From a checkpoint of a small multi-label audio tagger.
Training: muon at rate 0.0058, 12400 steps, batches of 64.
Data: trained on simulated sounds of rotating machines with and without faults, 39062 training examples, 20.3 epochs.
Rows from block 6, named by matrix and row number. Rows with one number belong to one channel. Each number is 128 + 24 x the weight over its row's rms, rounded and kept within 0 to 255. All counts start at 0. Numbers have three digits each. After the name is the row's rms in percent of the matrix's.
# filt: filter width-3 conv, dilation 2 (model.blocks.6.filt.weight, 384x384x3), inputs 352-373, a 3 kernel for each
# gate: gate width-3 conv, dilation 2 (model.blocks.6.gate.weight, 384x384x3), inputs 352-373, a 3 kernel for each
filt.67 101:131086111116156138090159143105132113118129095131113130123151145183121124114097128107133113172142135117113131103125137099174100139122120124093131142124158146109123109153122139133128135106111124122107
filt.68 098:160157126152122120163105144139147120135140137208177107134125150086152109113103122143152141099097129163160176128126101148108137143161169121111144087103113096076116121126146133153183141133132111112130
filt.69 101:149127147129131142100113083109136116097106144150148090154166101114156107136120072121145146116162145172145118135160121104132139136133128140137114148122118142100128136138105106115144174108128156119155
filt.70 098:136136106140105157134172165110099127120128105114165112133145174135174122154102146166135121150073149123126137107071108158133106169143117101166130181111090129106149151144129136168097136108135098116106
filt.71 101:162126142130101143123130139128092139120110094099070110131133132125145110152147130132099098144146121133141085142124108126080178123128136091104108149113079099107093098132152147140117137110134139132098
filt.72 102:112113118134134146125115133080117129146176117131123073125150104101133136164146133107145125115156084098109124129105102160153104107115157113135108148118097077126157133130119148087092122121130119095079
filt.73 102:110108089165149140097158072166115104143128172146157154130141133139150141123112154110137158082109115113137137119116129126126148132106097122139154119135158160173166145145146097113128128159106147123128
filt.74 103:121149118136119103116122109147124121159076083147169123127113129125129111133145107118176127163137142145154102115148170131136100152152099128110102140126117131170095118097122105107100158114125142154136
filt.75 098:156148171115114079070119141128126121124137134136114137058122108118119109145150090140127136063113074146159110130106121120098158148144134143161138112122125153132182133122137164118159173141157146128127
filt.76 100:140153098114136143137131097108108109128143087111106118129125093106120118133131126134142106095122149110138120166115155169125152123147115106101123123122101103147148081127155071155122116176093126163139
filt.77 102:131101128084138105110134187128110145122110149134155110126144133128103131098059118141170160140144142113126171145111103117100192131131079114159113117146149127119095141178148126111110160136116206122100
filt.78 099:125126117117130097118087104134128127094090114065107102147114132106092073092122124112164146097151167115111113091148160114112098124086118153178131179137119127139137146137139146098130120124126116091132
filt.79 096:147137167115137124123116139134129134125148121124119175122137122100143122131106129103114141127155106163092089108121114126104129133119125143155167092099093094129174130113113129136143156118124109116190
filt.80 102:121137127070098115105104154128100092147142120132089129157104114147079153156137104108075096137116141120097112089122104138117090127124123126154164091122115137134149141129108144154096124132127108119114
filt.81 100:143145133123152190138126129101116143133109131153174143139128069133170073126111084087166136122141142145135109090113094096080095125146149155143118164114149130160169112156126163147099148140105098120113
filt.82 102:139091117150149140153120163108104144088111152069150125113137164134102126126150112115142081176139146149136132104098072150138174116101141156095136143093073115137083136128082147064147123130138160124087
filt.83 097:096109136126130109137133118180159153105085087146111100098128120122080113163128142152146122139130132156134113118104131133136129132141134122109147128107095087096118133141129136141106117130134092162137
filt.84 103:138105165167102147109119137135135133129168124122115153139164118129152136083087125095129134120157145146176114123149124123075109151145129116124131174152135155149150173134167104137162087095126115174109
filt.85 100:160132116144149121122104112171155140151144162130116079174138120152119106127152112115116092110122116118128116127112101101122126102166156115171120149116159114135139131118166117105134161110139142088111
filt.86 099:139105101135124140125138108145143147122143101138149153098108136114137123135130172149096104137110100105100118143083142110088097107125135098140129157080092119143158138159131117130159134124142122116114
filt.87 099:121122097114143146072130157127143134142157137111114112119136154074072138107142134093101136093138131139159078159133155184141158124113152146097136118069118137113150101138093125155098125132168117134133
filt.88 101:114117137149122130131115141104133124137128133114145131148110118108131108146112143112143113098105105113113093134167126133077110135133128099136107162147145156148163154126128122124127153114133119112126
filt.89 099:130138127159136169125111137107162143098086158135104111120128161092116127107116110159121134145148156122119113163159152150153146136115109087118123111101155116105123090138149108133136118142138177181121
filt.90 098:137152163134158144140142158102099156155168127117106127128127104196104130128133132150119142121121133132130114085156149187094090156094111132109127098125122109123123176155113139114111092116149158098145
filt.91 099:127166160134152101197107074114126131155153134147138151113135125138123126133164162129125110105185165127104167108130114087099111096136133115102096134146171152110129113109157122107171162150171091135174
filt.92 099:112123099124125130156125135138155131141105121103140078126147135122095133182175143134119098103101107138144140118137140108127132130174146121161134131148121120121144142155117135147140157092139101142192
filt.93 101:142155098161151099075110137112144137114102141153112141111156134128125073119129142123177069099111127109135148156180076113143136166168155183163127120154101126135108125204100129116150188126182120120151
filt.94 098:118140093168119135085066151135113113112134130078107161131136136184109153107082106127094143136170110111122125173141119111146157111125116162166137111123187131145136148140115166097160193153150131128133
filt.95 102:109120124112144122098130102105146106098158070098091134123169169098096132129163119094117142150146148097126113148101153106115144095130139140126138130130110114118085169133128153125108119086155112175167
filt.96 100:139126124113118084160150105176127136136088165180132110112153139089145126092131138113117133128139130159120135143143131113144122131098120107160119099151124110102162130152101160076076114159169131100111
filt.97 100:136152117121160133116129128135100108113148109152155146157100110142109139165157136068141124166190179124114146106120109153200177160135106108099116125182150129127119109134098155130169146082098169121090
filt.98 100:139128109115097130158136127122159163121144148120145146161143158129107119146100146111126148146114150145137104135139150134142127136139137136157137072146127119156162093144099135092106119126135136131112
filt.99 100:095152158135154148170130117106130120099125121131148118118128106123116101141121145061133137096117143134113160152110116158172160091125111089092127169103093120127110119118120130164121152112151121104133
filt.100 100:114148106186111083153097122120144144139109131159101129150149138093150137147103132159128140063110142097113116123146111127151172122111152119149152120132159127115132175153137123137147111112120109120099
filt.101 102:114129136123128148083106108124093095090094126113108096122164131091114147151135127122096138122092088123099126158203121100121116127126120112152125137119130113101118117101143151147157130133137149132119
filt.102 101:132155090109179160117147164162149118142151156131137160130136138135142128138132180155123151137132163106178168118099098159163129123109131097157124172145133119140089112126134101121115146123090157146119
filt.103 104:110123143094144143112127175135141130119116090120081147164134120064115142125171149104151134186112152127132164146128137148149132157106122119120112120102149145125165134129087135170117098165118102124128
filt.104 098:127137144123156153108127146176111112129110138119123131120112109109116110158125151112119156148129156142086141122111097125134126151132111137140097133130138160144122099113122139155161119137147142182152
filt.105 099:141130140135115145172142112140123112093097104128105180165126102101085147134147108181117102118143159129181122134110096136137155145134131135127055104109154160140120140103135143060135127143135098135155
filt.106 101:137100133111130129146132145112148120132126155091151098144142092137170171111153090140117152102122128156163147112090168151141125100123149094120119140108113161137130121112113149150114069124125122127143
filt.107 098:109120137110117089164079129114123131145136111101171129162141126077109113128135116119125171108194183113106100140087199149109108152118132156121135145132128141159158095171149151164146114149142154122140
filt.108 100:109096136120100120185100122123108105135154131102186116125149113122161168105182144143136150129154096143134126170126143138140166128122123109128122084103118147165130166121164145115174135114101106139143
filt.109 098:157092149125128119136167154141105139152134121132148135148145105114102096098134149151141119127135139153157122083115115100144161161141101142132122101077157150153147111143139137116104104105138156162124
filt.110 102:114162090060117179131148083107089133172145146085167150105103132163124139100175108085075139125157152098125132123117105163126088102111104171130133156128107127152129135137098079123150093110110092117091
filt.111 097:131156160129155092151120122120130157146180125165130091124133141102114116154110155150118139102120115141137114118125134110142161170132125117149130133156177124139152092139150101172170090142169113126110
filt.112 101:129098127137155131099122163130131160163113078114128196131114141145122117156105127144133145108136079118115159137118117167137144144096111137084126168135127137120135100129133145116175120099113120081159
filt.113 103:134142117140116180093119123132114110134140099137139141167130147094125179099104126087092146117121113107145118153128114154099123167105107102128124159149151169140131150139128146142100129139128137103121
filt.114 099:115110117147128121147148126138136121133170119169122113137120125154097119147127137171188132218123093112157112220142089120132118153148137149134140129115139120125152136117106091140118152159146146155129
filt.115 099:125144144165160154114138112138106148149149173119112143123125123149143114137110121117121110152111142168142128127143119121134089107103117128122117150151114126145138100131095155148162101145098119103126
filt.116 102:107143142166150095162140077144092125128137153075084125145119126107124117116070111150129141135114116117146097177152154104129098138141109113133130083121117122118105180145133144155128159128142167106101
filt.117 102:137116141142097114123162082097133110122147103133193088146123098133120174131098113166147127125148159100080105144166154102134127121142131112104117134129142088151137093114161051032128149137130103140130
filt.118 101:069161102114091133162131107132099097150127109164165095110138106106102130156160115129150145097097125082080131154165125138163090139163142137154101174158091120145151127151156159074137074156138130132145
filt.119 101:131153122168118128135126121139092064126113135119138148107114132117083098109112126115110078128103180161125095147128106097118182102147128117114108127116144103119104114100076085135081120101101140165124
filt.120 099:095115099154094129105109104115093085121150168159158136132131127126093094115093151148140141114098171171143137079094116121099097098149118147118160156165136109142155110133143138132106118103134128149100
filt.121 100:148131186129133165170178134118136105151091153159119174109110144159118159205146150160127147147119141132107065136125153132136143112131138162129118150170118169140155178129120107127136119131138153156122
filt.122 097:122110105149143131078081101121138139101151143140121142148115114172115145142092132117133192112191155120128110121087119114121154133148135160149119113116145141130145094139138179155089085140087103111136
filt.123 096:133120107137144130119112151141096114161134125123168135141124151163129127129128102105121132161153157103135132114146170139133145137138169102161097073130142104124141121125134110141168141133097114144108
filt.124 102:147135144126146157113104104124140093113128099200188139127123138111106137127138097170148140187172140173126132122100097111083161128153105112113106153130089122147111120127144162093131163126113120100153
filt.125 100:080147107115128145151126128108135129137135159097126154112102095122084101118136120135156134181144108139113140164090138098136107118135144144106134083155143118135144131197152122151164083153181126137166
filt.126 101:124121137163128119145131149159133143133104111110144128146172125158139130122113122147156161148089087134134125152121098117146119128109126144120140127107174143162142125111096158139069095096144126116126
filt.127 101:123131150158105125167143170114102132094125109159115096145145163144087056119149149115092127178104094123158138117140093119125101127082112136146170110164145106076141139131129198142086088120103119136093
filt.128 101:129104129113114087132141107161131119108146096145106138125156132158121141082037145153123081114125139133134120092131130142070118152175151128135141126131152121154116138104161091134082139130215126150122
filt.129 103:112090122147140144148101101153161139126156151171122123135095129136122131123161119137149181096192129136109094102129120118144139116151119126148139153138086117155143102076095098100107124123113103128148
filt.130 099:131132113128139150164102091139160142099148134147163104122156112098143126195151156150130170073119148105138076121132110168101155157101126126158112137103087167127119151138105135147144156125165119084098
filt.131 102:140142153162142147158120154067100145115146102122102127155118118137123074081140149116162116120124135097130077123141108112121113117144150058088126143116087129132131107127174136154146090112120140125121
filt.132 098:131144140164115136092136096138147112130123081083150130105134110134121130172148116142124097144141115136165106118128083139132138154092113107150126122157128153058101136153149113157123148122048145133145
filt.133 099:127142136092144103135167139137136153137182122133134126123118168148131129138106166136149146108134102097122177154128168126120107112129100141135124134143174092107117130119136138065123137140154141094076
filt.134 100:133125147126140147133153110092126156079129166110144104118120109109126129114161104155170163101070175131081079130101132085164153103157135103104141147160162109149122154137109121103145112120181138093120
filt.135 098:131150158158095128106107115149129128145146093172178126120120095150119109127139149141141131165148156098107104150166172132131137127107105184153137169125143199141136136129151148128112131135126120176090
filt.136 100:143139141115128147139182153133119147134144128153126139142113116129138109148121166118138117144140107138101108136133093125133139130102100104141141121079163080078091109116163088107094149120153137143146
filt.137 101:132113109159149140125101139124100104148169127091136166143129109120125130112134136142136137119115123129126124108152133150154156145114151105140133163157137159131099171109121169108068085167135104093120
filt.138 100:131123159134092076108158082162115146128105145096140114116113123150137112138145111151129135132130180153157111131138113101127130132114136147113143182141142136143127108121121165113112136174160129166147
filt.139 099:143107111130138152113117120139134102100106118123131121118113180168097116179101167107120122126132126173161134131164105156116117131145128131123142122149135083124093123139139102119084160126100122178141
filt.140 100:096113155113121116128084098128097128170173127168100189119104122139117112119145158138133194148133125111139156148151132142095106139121162143109103151161152156129128092149126106151164161101129122146139
filt.141 100:105104151127149156097136138136139130132140116147151143140124119165118153173172111107132118186153109100111131116069093121147080121124150156132133103095077132110154111126082126165134146112128077128135
filt.142 099:169115141143120144158128156129113133123146138126098129136113155155125135144085130078150168120153112085151119160157116121102126129151123124102170099154189152137127168117119138105135164133134130139101
filt.143 098:124106157160154124123133131109119138095119077098124141126151146134089139146117140156159136132135135127160153122156154101124138090122127118146117097117143151148165137158123125133206106146110101091157
filt.144 099:149141145101095151091150142117119100174095126132126079143149100111147100122102133137145150110110096126136142107142160125109090110131114090092117058117120150124119148101110147156087125153171166141147
filt.145 099:114113137153122152134153120132127147122104144159135111141126162114117130142148141133152144128161096117172136074101103115143110127122106116122125130088102113135118109128120139145085138162151090099132
filt.146 100:143183150096114060118150168119138100128122147149126117160138163125120179173131146116142122132118175121117136110115135118122126122106096108118127116084118151119100111122089113142099132148158110191149
filt.147 100:132140130126115117116125113094122111099152130089102166108130110086115132112134117177138157165071105129165131151150130096101106125099154105155111114126151108133112180132109140129093084132096118122131
filt.148 102:153147083128106141155119166121125117118145119138159162145128129164131137138115125138155079100056086167134139149119106124111138120115122133143140163175097065108165095129089141090129089125125129138086
filt.149 100:104150116119079121091127071129120084136103143137110138143121144133147128162099141160128165138125201130150092142154134124100135112087131123106129123148163092118111120128135100128154121115151127106145
filt.150 100:092107133123152149099157124122149133140137116121130142138136142173140150166141120075145133093163122080126100130127211121157174145125125121128095105117125130153137133132131136148148098154121141130129
filt.151 099:185141108173147132136121095152140117106100145111108146156151168118124184152142095145133133118148148147119128126117130143125110124102123098102101160161106116125138116122156154147126127127151087174126
filt.152 099:125146133080123113094133089125126119118148152148137165100122137166129129140088140106154148120099131122087133149127103172125148143133156119111116148141100132138114144124133082157114109131134092112120
filt.153 100:118123111118145142128171111093175161169134137150145102136150119122166154138143143152151128121194154208130129120150133140106145140153132143143118126125112107154095114134125100105125125100120135146117
filt.154 098:124164112094130155109143096109115092146122196132142113105134110139171161112127090105101116129154105127120084163154090159128081110111145128111115080123108131136142087091106178116151135135130150136175
filt.155 098:160136154160116159125083164160162131109132147130160116118132158155165109127135101178140149165148163108132123095136165115119149131143137132145132126167101152098125123128132127134104135118131144130101
filt.156 099:129132113139112130146132173110134167082140145148100123124160163173123156122145103106117173106102128123092145124145119118115098071134137116117151119068111138118110139126093101125087123073114087127093
filt.157 100:120141104157106135137089130130125107147115108139121152119137119126138153135173127159136146156136095143120112145131073139139135137141154127113131129151076172126138130142168143136170113080108114129105
filt.158 098:109111144176147134137153148137132110130114110128112120123133111159138126168166133133157122125145098116147130154126107101081075126119094123140143083126133121108123116095140087164131161112117103143128
filt.159 102:123110099140140111098085098105118118140108116113106128130102085124160089138114113111134140132158154108139090116149157106137145129097142147110141136139122156116128118128109127124116094134117107117142
filt.160 097:119106123111141164112098128124172149138134105083147119160113126160109139110124142080158120170076089108090129124099066116114114098163107104133081141135134169178129113157145142129159188106144113088110
filt.161 101:142110127139167147098136142080129147083152158092139074123168142154143101090120118107119080192179145136168106175111132111133109119127097125125092115119107130092141130146114145151129133055078106159164
gate.67 095:108094130156118126110109108076142153145102112128101176102154132153097095121145154149111126142166174142139131134162156147114144144144095170148099119108120113103110141154162126144148169083167130116094
gate.68 100:155163132146120170098151127134137130114127158162130172142114122117109141143118145090142123086156144149099123138100137147162135153146150127138116119119169119149114164121159086146122146128138146106168
gate.69 099:122123159135126114096132083150152143130098106126137101155126116118080158140122155102088123120063151135121119184116133117137165116130113139161159138152127139131094179103138148099098120132144116192100
gate.70 102:158109147134150113183143134151110164133137131085172140117124131119083130149111116178134138132179144169164130122094095119163166121128138163113142100134087142108121144130138151146180115140130142128131
gate.71 100:147136143132095119113126144115109161158105101157132129139138151163134151173117139121117134145098144180143135142149129125150133153123088144104136131103108128118157063088109095122112148100138122148100
gate.72 100:110149125078131114127119117151142139130147138141088094169131120139127143120123155156170221130141138126183121116102112160128112134128146131110144086178158087115151110156127107108100118131152140114180
gate.73 099:134135147105102149118113106143124154113075098067080124101101096117125136151113125119122126141136119123120140123147121125135187112124100170116123124127159102142124145128104163103174121045121148159147
gate.74 095:116147130122100127136109098122139127119064138112090127138114102100147142113115087125131132126136124115104115152165137121095104142113113105123159136136152100111061093153108126101093102113133143125147
gate.75 101:128159145136140164146146145179170147144163153094145120136116151119142182120111139098136137127103144138153124120131154132131154149099154100112133139137172138159146118096122143138102087153151123140129
gate.76 099:161146093126137102099189154121147138107107126083157149139145105120145173131109095170159118081096137094114125113060090143108070098125124100092134134134124132180108125128102091154068152152153139111108
gate.77 100:113159139145119114134073091120180150096134146116120141102124132131128107148139165133101146136140126132111118125137118121111173140126138096080069120128120147142164120144135134124111111137113124153122
gate.78 100:128120099105140155141112188151152134161114134123167129135149123150143117105151130136151174134129091110115156153140105139101107162103104157106120147162121082113111096137168132111106139111086139136097
gate.79 102:115105144103099152139171106136150115137074126112084107136116097123127118141132187090112160138100110104167123118112148126137171136147123170148135107107143103132149084130182135158136133089073110139144
gate.80 099:127145102140150135158082156111076079131130115144143113134128102092115164131115146133067082146174139114125146159100141116143118137092125097140144131157156091137123110147113111098169119165155154140145
gate.81 099:143141122139150080092142142103159151137120112161117121169149123096124104128145160140171134141191155136147130142129115081106104168134096121136116136176112127126116135128139098078119160078146135124153
gate.82 098:101131115126162138137129102143152155136119136137128146097127088123108121141164119089124169176130125136132101141103128117126119096122139130128168105122112146132133145146108116169131130105145129115152
gate.83 100:129116122138111119122121136066102153121153133152123140132107132107148159116164119144113131097097097127131116152142136116126160121128117162124114141131146152113132111125105108140119111126082152132113
gate.84 102:089123159147151110133142109098087147144112162123125146143127147125178119137130132158160109144132133119123150123081102076132137137139142081110111112104125117137155133112149084132144152160138117126090
gate.85 103:124143145134119137132116128104129125166128139118119147145122140102124116103147106131129117115127143171140124095115140108154147139123124128108169150136131139115148083114068101146067106082083138108162
gate.86 097:102104125120152134152111113148137118125133083127087157110143129138097135098109168136142137140158098136111081158102117140143131116139100126137164057107144089140125142120146158159144147107134133107132
gate.87 100:118112139084106136106132123139118125142106122166144125109123122130110121102117115103134139126186153112106128132156110130159118125134122114121132121118108165123140159147150141149185124135136137138151
gate.88 100:130128133106121169155133071128118120138140113159106134159105109102163121119137154138131146117141121140120109129164121164155156123154146147187134104129137142107136140126119135109108106139177138118140
gate.89 100:121101102143077157148125109087107130077160153141167106121132119085104141120134118144121116125150089084122096118104109127116093138088110106132111125138134097109108147130107088114140162147137132151116
gate.90 103:145144092108153133143095152125144144127096170131107125156134153097124110118130137124117122101146139141149131097144112135140137100131144133125167142186116153146137144160129175119108133138088108133142
gate.91 099:092108136135164131080146095142155174134144159158106103104123118142144117110141162164124131105159175147143122129136149103141153103143125130127108136132186106128088100130122133110078115092159127101106
gate.92 097:149148159127118152101120118147111102090141102100093140104116102132094116131109138117117130144118134117136136117137161134125119160116122093107122158128119130102155142084128160088130098151125128154156
gate.93 103:151180156109157111102110090141088090144120094167118095156137138144133133085160104181119133170170143102072147094056107148121124141121147129106099129119132126118071135125138135128129141140101115117163
gate.94 100:152117142127146118174166142159129122155152162111144124132114144175115113099093117157128122102114100145145168183107103082112104138150183143146134163130146081097146097119107135151121168162149124121139
gate.95 101:179143170134135148126141167142125135069097103113135149110129113146128113162160148148121144159123125155124098145102116161128093122090107130080166135178158134146135136136111136140109137151114080145141
gate.96 101:146131130128166176142119147117058087123172161165096088135113172110142123092109136177138132120157138115093099140136128109149126110124137119094146100142159133146151137143132143182161173096161101145099
gate.97 099:153137149090126111110142140093123138144155174190114154126102107121162130124128123117135141108108110142118119125140178094134100130134104097166158161221147100117116150154111144117105134105107118107127
gate.98 097:092114126112146134095091128126104118119088099109114102151110107125096135157135144119183147167149172137125122138173128147139100106124173095090116110095132120161131133126127118146122130150103157090156
gate.99 098:127122101103138136144119072152102127190157162053097098123105099118128158117094142130148136145127139109126138152119103139142157123113124108127166106160160122132136130122149085106160100123091109117127
gate.100 099:123121105115156182113162174122123147149109116071147148140143119089085124126122141094134100173077124117146125080113099117105110112124122132145107161122165122125114132102113085135152144164127124111103
gate.101 100:099133158080071116143117143102124131137114118106146131124102123121139121130115121149101091162096107115109136129125121136147126140113111091099097145107110117104132146120125136122182113116125131137162
gate.102 099:125122118150149128144107133094165131177168135170162113118132129129153096104132171106120134089106104131128135126143128106120111127075115135171154126117071142111164110164104109156155115139143121083141
gate.103 103:105113137083106088150055118124077164117125122134105148175151165136142121148129122152138093141119139126180156138131141135111117165141164157126138135095076135110121179155168164165127125137139158143121
gate.104 098:112118132159170163156132148148106142117160132135124093132156153136130174103144122115165149122152144115153169118121118078097150148158171119147125107117104125107101110126119165130108133096116115107120
gate.105 099:131135132131096120150088146193136148095098119129150165141108118104110103139159088132086143165085121108082133164125111160184120151121140132116150116135112125129127112105109114083139210132180135130150
gate.106 100:117143154114133111126119167122152136164102106112123107140141135098127120122122131091077124119177140106129100158156101115101124103124160106117122169126068116074139164142106158134201141117123127149148
gate.107 097:092115146124136125111127072175132131143148182103125083168145112124115103130161117144091155145102138112114111147117136141125161157165182138100134100121138143155135134114153117141135107137169119103145
gate.108 100:118107134115119123142078127126125117106141136164155100109152164134113113129155121143117143119106086145126118105130130115088151140085119177104140110138156144160150085130095145126104142156171126154121
gate.109 101:127133137084108102148100119152125154126083124124119129150163145151142131096139130142164118113095143116115134113146096128156119144105117132115155118114141174120119100153133131141098119148139102107139
gate.110 100:105139094142157175106118144124137131147112133137153140143143113187134123134116113103077136128114139135167142129103102091091135126139136118113096118184103155164151114128142147120125147136163105118099
gate.111 098:118110134135135179151128156143147169065135093099184158136138131152116119156123135136122149135155091139136145130066133145133148106119144076083081131102122125103108144141122140151143110091075146150134
gate.112 101:165130164126115161131080109129088104164111125077127142149118090138107101155148117153170157141107133159160136128148135145098103139143111101093119141147091138149147105107143133103130080123107145126130
gate.113 102:092084113146112136098114096131130147145121132129093147115102108124146113134127127122128148137151147140151175138159154171131105117138119096145141108154130123130101146139137133134107125148130162151154
gate.114 096:097109097140136190091116150123144128135129109144099106178150138107127123122155137125122126058098121147139103098141142138107133142146106118154141131099128141116108117134131131146089090106149142141100
gate.115 098:148110096123116144096144127131167136097100129117132119152122154121117074113136114117121142070085147130121113108125098130113084138126167138165147110090116127106126125119129140131135125106135099151113
gate.116 098:114139146126163103102152140085120124095121136076177115099136141190147121132115081101151147157099084139161154143155165090153117110133105112121158113169139115081125104130130177159147130201167138121162
gate.117 101:148121141138113140102135094170118149112115127158135144116079105140101120150092135133130113134125085109141100168110146150126125139090143101117114172127113131110120109139129134171138178120103143143104
gate.118 102:156141157147140117131104063151122152127141127176140095103142123161141157125148118150131147116144112153117120145155152105121117148140132126079154120123116126128133121083121145181097142168151167121161
gate.119 101:136103117109132128142086113133113156141137101160176126134119088128083084138179133088096126153131162196116081109104107146149110109098141141127138055101158154140109133119168141163139130085112140118134
gate.120 101:151141145117157127122153115143166152086101152138085053114125129092166115139168094135119128136179141133161129134140191132104114159163151139118135151107143146114110167137108149115136097123121143137145
gate.121 096:108148126153141116123115116103130161116141096109198142119126101149159132169166153087129126094120097124088133163119144110101137126109122111137097135131102116138122166157106161090145137118130095126124
gate.122 100:160126140123147112096122113123127125109147114165119136109092102118139147093128108159132143114065099109112138144072084127182143170115137146160144147149165138140144140131123187151118150157148106117135
gate.123 100:132114139133137164132168171136143134097076135165099106145136119157133083103118151115115149115133137099111091109140116097150114102167126120169125140154126168113128069111108114127171142098127151137096
gate.124 099:156096152137132133181141109136108128145129134140131134136118115124114110128136137099129129123120109109131103117140138064148141166125142129119125119132182102077100111134147139116039125142091130149129
gate.125 100:124118117099165181129202125148128146143085154208152119136106082116138138089131124092169135132154133127112108113173073101137121130101108136090113142118120136115174117131138129123118125101157165150062
gate.126 099:136125142127118142136100113145155137123090110080131154134125121142105121173113138101070137162113147191135160139150098115106138107133109139123133100151116117134134146167090076147109128136158122125144
gate.127 097:108139147144100100183146160104117163124135114099145081115135149115129125135161153136144157117124122151124132148178162132141099109126133098109109124127084141120086100099113135140128069078111116150111
gate.128 100:076131154129118131079133138117112160112143127146107138102125093088141102122116109121106113155149138151149146140128151146148124166141141107123142168167132129122140136087096130094113152131149122117134
gate.129 101:102142147126127149080144126084124132122122129154095183134176133120151141112111144121112111079074109111130094147153129160100114136119129131089147136088191112155083153084114092129094121124124146096118
gate.130 102:113159124125131121166097104155156109119104137137116149116075123131124126114105115078112170114113153140146126116147121159100091115110155109095145114097145125150142095135112145141100121164096177116126
gate.131 098:164120116114128118141157123158124151139123124151081128143121150108124058132148128091137124138148123151127175088069119122127141148137125142121130094125090098135104063112102142131119154084145169157171
gate.132 101:166122117158173136162155159146168124122135097146119151145150159118149129168115112135138117124138153131142121174121111114126153125089135132114144164150077146179141152185141084128084122135095133122144
gate.133 101:118099145140111140112119128128145136119161120095115164150145121119109134122117162134103140139130144179159132131136117109141160104115140125123138128149169148159163123151146065145127138145110164130104
gate.134 100:146146154104100109121106156135159131090136155147148132140141113124142133172125151141130123136133135126139146109146172128080120158129129144138126142092083102138115153153125139169113114108155126113129
gate.135 099:121148139108116115121111101143111135106117104088139127122122111163125111132153114094136120087160038129111134142152153141139123133105113139149145115112096130121125148153164143184112174126122086103086
gate.136 101:147129115100139138167129105169144137113161170103175141157170124145127144104119189104127110088153126094124099145134138125129124135099132167141167091108148136147132118089089142117072114098155101158160
gate.137 097:098140105141151161140105155158112150134133095132111120134121103130124142145109129189111149079154128088121139148139080115144106104123127144163125092100134105161130103171133096154118128121123109135115
gate.138 100:165111158120121114119139134136144144142084089163145189100135114139152100088144130119145135107114126107209147116145143138111117131157120108128099112128122087128140139099140091106118122118084140147158
gate.139 101:105099133148146135153127126162086104130108060155124152123150118120131121113100174063130117157110145084055100124128130154114125131125114120100094094162151116091154081139145129122119084119126125127116
gate.140 099:121128147127117146171102111136115112110121131111097144135094129120149140106112142113133134160138102131103102144157172141143115105135178108120116153128120126098107135108143102171156125158134102098152
gate.141 098:143119123135160108129082085128159125083144179168143130091101140121100090129146140165144128132128142163153086091103081123105104160139145094136119121140118134152127116106114115155085128146132119157122
gate.142 100:121130112094139166130093153108126132092138159176139122146127130083126156117144150169162132116147109086084116110128131152112143146118092146179101139126115096162078135106110176129173139122127178101133
gate.143 102:155131122128117133127144122115127103173095194146130140120117109137148140108108154123130104106079121136127121137131131126140141140110133140171154125138177141111160154141147170130141131201162130128098
gate.144 099:065109115181179070061140130146112143142159095143178103096118109115142140157132102129105152155165067162113160131123133124135122128114124132151157137104144148110143120136120124116113131123125141137107
gate.145 102:157135135118121078131131123152159153127137122130200151132129112182136183125138105143154105094114112151113148153151103098130129134125126149135127123160176138133112154166114140123086165165131128152133
gate.146 101:136115180133133136149092109143137121127126144162138093116176123083151149132128124141182157126116106121122100162137126133130116109184128093125100109119146124145111158145189105112132052174154114156142
gate.147 099:139132122134151090138159131150124100152135119142135159106135108137175138111213090157113143071134148159121114110145123095115140108153157114152139083128123145154132109107114138126162164154123144142160
gate.148 100:147129116102117131090111173129160129107139100173098140114114111150109134113116113122106112135128133154123118144110116082136153126141124149162153145165141127134111116171129129158104127136130137131142
gate.149 098:097127113151149111115141174113160174122080123157104142139133129133105084134153129083151162110121083118145110131147127128152079136142121126089135127141123145149133128159161068117154086091058107096132
gate.150 099:146119143125184107157133138147132114134152112173163179115133129141153093140088132056100091108117073138150118121090056096104123100152136122115130155086107127105111147147134145138133154132113144155121
gate.151 101:116102171115126153136130132093142153148115098154131118129108129124144100168136129105152142134149105126123176132107138113146114118102134138109158111128144149141106154160154147135114189159147133147136
gate.152 102:126135161182116164125118111147121107150115152170091097126110109131120114172120110152149097113090134168138145113118116151182119105101137144150106148117130118145099085145110100113148140107181122103176
gate.153 101:125118114161121147164126159147136113120143129126118141130136138124145111120126116144106106128095086175169124146134137148147113136119150090104093132115166120119146116146119082157138093108092116101165
gate.154 101:159106130159134103146191172089151156139126121122132116114139120093154065112098157151201131164147113089111111131145120111118123159092130117077099168145139144123122102134136091124158112123129107091104
gate.155 097:177099127096106113135151132103118092079118159165119121115123119191154118138116118146152142131131130126134162109113132144103140123070120145163153152110113110138131166135123155142045146123138136120153
gate.156 100:122156142121097127166135126121132121133093105143113128134142174150120140114164129143098122170156082160144143128121107158096128161156110062105128148131116094088115161128146057097106152116142142173124
gate.157 100:120105114140139137116060137154146156170109078156116089122109110141104126105113100130122135168131163118134121149108128133157151132114118145074143148148129124135086117165149144128147108151138109102127
gate.158 100:106156142187201158113087166166103142152133139168103163115145167151150129142144117125141137148149109141105127130147147123100111143116139121102119099146139169147113087119127145138139127156126127141121
gate.159 098:132126128101151128142115101111091117098119101142147095130131151113085102116113140144163154162181115122113146148119087141102122100147126145155141139114127166127140170162175179079146124127091137127153
gate.160 102:105133130160115134154095117128156099097111094117135134146135107110097105128127120151095124090080137115141172133140095130148088121125119123109078103072123150121146125107123146152110101133108116164119
gate.161 099:170128140133129111113120082088128140131114104151101171137096116142105145131169131149133155147136109102076108157132080172133111139134120132123094155182131130125127174123117152089153128149167152110149